A small spectrogram FSQ autoencoder, trained from scratch: log mel input, encoder depths [6, 6].
Rows from block 3 of the decoder of a small spectrogram FSQ autoencoder, named by matrix and row number. Each number is 128 + 24 x the weight over its row's rms, rounded and kept within 0 to 255. All counts start at 0. Numbers have three digits each.
After each channel's rows are labels from the 100 clips, of 14976, where the channel reaches its highest value: "top examples" is what is common among them. Only what is clearly more common there than usual is listed. The data: Morse code for random letters and digits, with fading, noise and interfering tones.
# conv: 3x3 conv (decoder.decb.0.1.conv.weight, 256x256x3x3, each kernel summed), inputs 128-255

conv.194:131125136073117088144127094106102099131087152122104139143122099135145113134115186106167142162094103124154129159129152128109092130077174129113133123091151128092165109142129112126158110118128073138096132129150137128110138127070148123085156093108114110143099154156133141104112125090130173130139122108155137157097126150173129143132174074131152133108123118122148140173118106149099072121140
top examples: clipping

conv.244:143112097136154113128151126127169139148158140107130101140124122152108154117131063153114132133108095131095101229115073107120094118128137124105165134207148114091124108121157112132103113125118173152148138137079095162159144152136117122156105124173083120133121166120117149099127118111096121177160157180128129114120150171145132157122144118120138124148153120103113084109131154113118121122140
top examples: tone: middle

conv.202:114115120109149170149106080122170113145094179076130137115100123144135110156159131107130149164142098128157123168144090116140150123123104111121101119142085145160135122120159093111130156116170122154103143122160175101132139136094105152136136104111114113173130150102125130098140134145125140173149101110055078082140134131145117127085130140135155108113106121121145084144107150103119136135102
top examples: thin (high-pass)

conv.104:125116104143104120135139136091129121103129124164098123131130097093111137128104097101136123066163114131116105034132127124114114124112129135124129165069138136142131153132143137129163120135110124108145123118116132107077134129112136141117084127191140129141103100138152105112137113173167096124121100090146104134155122153150141174129178128145091137127107132122130121146153154151107051119121
top examples: rumble

conv.238:131090057108105112094143130176083106130091156133095139132114109119107125176089110101145143110140122112104097124135119114134123111118114173116147128150139104136118118126134130126126145090105189131113129140174151107132130127139115142136097162142132107127132136128156117120154146117129129207135111126144087128147125173137136129130109120115112103101081123140071133197148124146145134103164
top examples: thin (high-pass)

conv.80:177127131116133110090107107125122093141098157127138103084099143131185159113094133130159088114121128105123106122094093109146130098113150139110124146138102103117137148077068140097124101137143136103147124113114123132130136170125113126187133185132112122144118140119118154139139148146121133144152152126144136099126145146101123121137126133088133139137145186104136102172110143138104128121107
top examples: tone: high; mains hum

conv.100:142115142160149164127053115139137086068136112108120118132133090125120143090135151152084137109127131138171098112178118118134096138140141098112103057150121110084121125129110104092109130122124100127124128126100177103143120154157155142153127108090133145146130160111142137110157039156149145149145123167137070169103130145124148099113138161138123126143140137116151106169124141143122127119101
top examples: tone: high; rumble; thin (high-pass)

conv.82:141149117131131116166125109132166136136144133082146136135113115162096130155120160133153120115123139108118135138098096122120098125142117119180172142134125142163132158155072121117119099138142073119123128119090112107122136102144115146120114144167108129124128118141120145123143174174109118136100139129116135131131116118140137129114109105143108097136114102140078150133109118114137100113061
top examples: clipping; mains hum

conv.18:072114163118156115140130147141133080158098086155126142126146126090094136144091173112120144116145147135158140137157124140132141178162153146129146127123158124117107127155170136106162121109125115140143153118075110144137155120079135118113150087099129148163127124085133151124138139131146127160116135147139151147113140178134163123126128146089110129100109132092123152128153133129111129155126
top examples: interfering tone

conv.66:074108157093145073101148129104144140080150116133117144086142120100134117124151140111114157115097133188150117154134100157111149134154163174147141156141091128140114148143123158122092097140077175108079111083150138144114142184104123159114053168118109146109109134113119063123086144151142130174175140184118174142100142148119109132166118128168110121111133121127114166109110113114120125115145
top examples: thin (high-pass)

conv.76:100126125130135112091109179142115117161128127146137148132119157129136105127044166137150119101128158123158136147119150106116115135124175138123107121115162101146114104174127132121162165152154133116141064150119082147144109088124135125118152110132141135133125125096132099152131110120127122136105118121127114081118137104124132088132124118114175093119149124160118123142064136138121114135085
top examples: tone: high; mains hum

conv.186:119151103118109199132123109138128121084157125155145114080163151109098159180092121124133157110111124132137126168103143138119145125143085151128119125151129134139105139134127160149103079161125083107155177128074129123131149139147151139172128150148109137123120142165153118135115152111094109090099151107186116121130139130151140128116077139085144112119141119124067152160126105125160101095122
top examples: clipping

conv.143:109139144113118156115132133116117144109205083113100153131111126173114142077109167160137124178087131100125137123186168096163111118116129170178133130188144106092122152106134129111128143124120087112124099133111142144111142148108141115085131126091109163149119117142171139129157133129212132147119119103164126135109154122129099117143143075110143125151141146161124105118128144118132142124173
top examples: tone: high; mains hum

conv.101:080125109095140134126087115148132090107151155102156102179120139120108109110161160152107119081130117121132132181138121131139147087100161147090101130163136135127139118159121127152149088128099125102124128144133138160167108129141183146129113107098099147114160094110135110173143104142149114149130138106166090119139164127145105103116099143141153142087144117103092091111047115090101110105090
top examples: thin (high-pass); white noise

conv.243:055113139115110087150123137069102129138161116132128132155132114109121124107155140108121106173147132133168131131126113153139105132075131126130164115157162130140101116102138094091138089118144151124096133116121161135105129147090116147127147142162127106115101140127141099117174127146124141159143147134098137102183122114148106129168159112180155107108112171106128131162139117119129107138121
top examples: tone: low; clipping

conv.48:141148146111117129108121127090124103133097128132127143117068143105138141135117070130092147148144143120101153114081079122132141107114102122121140118113132157151141101141101106093135129115155129135129149194173140131107134086127152077067086111108158145118156181120089112126153112097124150117089170148135090112130083112136110110130116119125146134121147120129161129026128100112143130137106
top examples: thin (high-pass)

conv.141:135114126151153140087115126135113083150128163180134169087132098135147130120130129132134164109139127130132109134143127158114139168151147138136140136080161098105180093137116136167157133170143118138157183153156093128136173134101149119164137082128107094122142135163106112151108137140134151144125100127150114128081119101153132111109143114088157135093147119102150154115156141132097150134179
top examples: tone: middle; mains hum; reverberation

conv.78:159072140118109124119147097116169099160120130134124124135163112127147120114149137173116146132141133173136120109100129116114149165160109109163083128095091143113099141117115107115127125118120161096128084142124148105113118078103151129172091129174125126155112110142091193164093121168181123150133147109126094113095140125089153083129108148124148148125148107125139182130123140126137066142120
top examples: tone: low

conv.43:108093118133129133139117138098119145106167154130137108147168140085122110144116116093117113145150133130136142160193090104127144114145122161070158107175136102098167093139138100135096115157144156146151122129083135148141128139159142131144088136110129149107110168129092144153157131165170115121134102075143119112116132116147128087125158110100121154145137115129158153134122132143140134080094
top examples: quiet level; thin (high-pass)

conv.163:046149100158079091165123122101167150110108123124132153115137148147123118138162076111093142127148129155080124110129156126148130100120077145149127131101138157132111106160117154100118123125101121148142005119110126113119146160087149149114099134089141128132148155145086086134140107111151131089103122136151118118166106110127076158174099122113129090129159122126122150084129095108120131130138
top examples: tone: low

conv.158:117107140135129095106116120142127124113115131106123131134105120103108137165120129100144107122122140144194123148123113152091175109088129107086145060122125150150126098104122125086090146130109111125142101132123114123112129111155104135166113096237123147112137141080103115140141112089161148172150163107134146125102160149138139142138114110137100110163148101143145155218125115144122071119127
top examples: tone: low

conv.53:158118066140122115114105125121098125122145112161147124119129100116122145118190106149119148109139159149096126136117160130126118130132109123136126104127132130135146136104158147158148130110090135108109116136120121127100129141179116153150116124138097169091101058139128150091116133153161141137187131129156170135072112143127083157141108121144108098135118137110141107170150111132137112107142
top examples: thin (high-pass)

conv.123:151146132146147079116107139143121128115092143112124112096150109142130118166158118138104103176133136129118109142093138142154144117144088118136136104109093115128104135114131132139134143149159085112133162113154125105141120128102151135121177171140131146150124154085136148113103148160109113121154122101159175090129077114159157114116093110163121132088114089141131161151118111099136135127074
top examples: tone: low

conv.25:128090158121118141105118149099136130115123119102115090113142113118120115117101121160116095133068128144142110097130114143141146137128113106115107132156102130118159118102158152137112181096115155131110123133178123122123142114127153127148116101124111138141123123119097157122083117165156137119124112118148096111138138125128118122169117121148188172123160131123165144137091100137116140107127
top examples: mains hum; clipping

conv.188:129124141138146123129163141132148147121168128079132129151111098155145153174111111111132129155153124119130137174078115165126148116114120143106161144105111122153138135129106143163169087113165142117122130126128133123142114151136086099170122102129131137163095139096145091116140141096119136097122120147097159107127088122099132152113155130154160169097075137139119101106136101119130074133094
top examples: clipping

conv.167:151132178082140167131115159087144137138148127100102138117129158137175121152095159147127155103113166097135117156175109105095173152122146139143114152130125115129133129146091140124131117148102128165110123123125132143126119115179113117097113140094099152141131214161108132129158120128117123149123115097140165103135083108100095084109149138124123164167134110188134128125115117132159125124113
top examples: interfering tone; mains hum

conv.4:115145149168111155127144145120134131147139118102145143154174110119109141128158117141150131123142099137102126147101134148136124139182169101142136104088142150118127131094105155127128124120138102066102136125092145117138128145098139123123111131139118109147141101143103129113150123155143083069119112141124205148128128175086111131128138137121194106144077124138045127082156159142129111140111
top examples: tone: low

conv.221:128100089112121112108147131097137128113111119111138123146140124168146112096138116172121131153110132148143102133136106137118147147152139112088140114152145107122138180119143131123101111134149112127091167120128111155109114143108149133080144168153128150120087113154146154126142125177129070110088095143154117106160100075073091108114114108139210138126176133125139142147111098121086123133179
top examples: quiet level

conv.45:100127145102144109129092117141117160145150101146125147104096084161150124126130140115121141145128115129108124166130115132143120141117138156151094105186099129056139116145107115144137149075140117144097097144100148109111118144117109115128148081084157129125106106135123107157116142131189134155133109063098187168095105155135122144129107112124136140119108127126158136097132127132148111179119
top examples: mains hum

conv.29:105117108136118122129139140126144144064115171125115097160147157156163090124106130103105148162126130137130141114155120147126171126148152149129093149190105115109125140131133078090130117103142108186124175111130111119127119151144133132080142141136138125125109111119121145130120147146125180143162106109150133096115088106106128183142132129114138106111158120107148135151115122115093142194150
top examples: thin (high-pass)

conv.41:185110139097113135113136106118114147137114139120104114130071128115148139162199112101126154160169144144129153146167101113152139119132097125110117146179128123115142127165125092124118112116133126158094154114155177117164110149135131172101136153047128121151137161148132171099150124071120145088138139131130108126149177117110117165156162162189145138129146123132120089123101117152124148129127
top examples: tone: low

conv.223:126072120108093121128148125131111106090146161096110125155150122116118069110119133146134118119159128152144100162105126127141129116112096078125155087134150139131118148116128124154119121138144119169099130108147118133143123114116108119143115107059153125155130162102143109095129137165170109146143075152138085095115085130099122136131088122163163116129141135150040141116121109118079151135167
top examples: quiet level; mains hum; reverberation

conv.2:141117106119114131133090107137124128126077132118112147123134107116143133156127131143127138118141170115165131116094132128108131133095095158077138152058150124122115116127134134138176091106118108091130205123177116138154130104154152148138150157107140092074130122152051159169153095131146121096170155102138115105123133099112148127083062115142123172114152124140127141092112135164140136122155
top examples: tone: middle; mains hum

conv.51:131181161123115131136105120104134112138091123124136137131113207124067168119138106160142128127136160130142120106135097109109159123118131124168139150152121137128136165110105115136117071175123091107124148173126166182121115133167148131172134152194144146138169131145145140133161101161133096097131114138108158120134121132123123143134136143120159135160115123146112159198111171139121168161140
top examples: quiet level; tone: high; mains hum

conv.139:170126137118106129115128125144067092118099126103119119140157127137139134106100133145138158144143085115134130155089156112124147112123130137126135113222137146143088135104121154133118162104125136123144111153157162133141117112153160137144130132107101194141128180129150139122120088125150137127102163143134105124135102112121160157131132148117118145146162132148056123133127111141150125140149
top examples: rumble

conv.84:104132099131091146112128119068116138102124131094099144127104121094136130137107105131127133130106077122129097149066137144114140132150151149126151117061113126136125145102115168122098140107149163109118096109100088131130131150103108116076089124122066126144123074109126134131135122174118114093122127107129128132108136130106088145143167109132144107139137135128057099111101123100104106115143
top examples: clipping; rumble

conv.169:105124134145109135119127132100101149138097126102120101141100119141115086109136099130098109151106128139190108128101106126126139139042124088108150154135152134106107113130125117103153126115127125124145135103121127157096110080093122119113113138219102135097127117119102103099129118090113121129105132148124108116115123155159100150093157098065118142102146144120111090181125127093087080126132
top examples: clipping

conv.73:083143150144121147134100140155100139144158105140130144138169122159126139116119126116127144147126149113145131138148128116139081198111087172143114135113121136181097159120132108095168152134074099134105176157086157124148158127129116122109114137153143124106173122136149124122116107090121130080143110075152136121091060146121131150140114136104136089104102133139148132135182132136143117122131
top examples: interfering tone; mains hum

conv.207:119107113113132106130134123139077161085108124112141128122115162172141136091114138179158168127126123127094122129095122107134127148166112108105138104090129167110149133194158187117100139123115128126118115122123134163124132136145127164136086147095108136155132113139111110161093130140106100183151130118117122114120115163104154116114105111146145123147139094162148110121136086152111126157158
top examples: clipping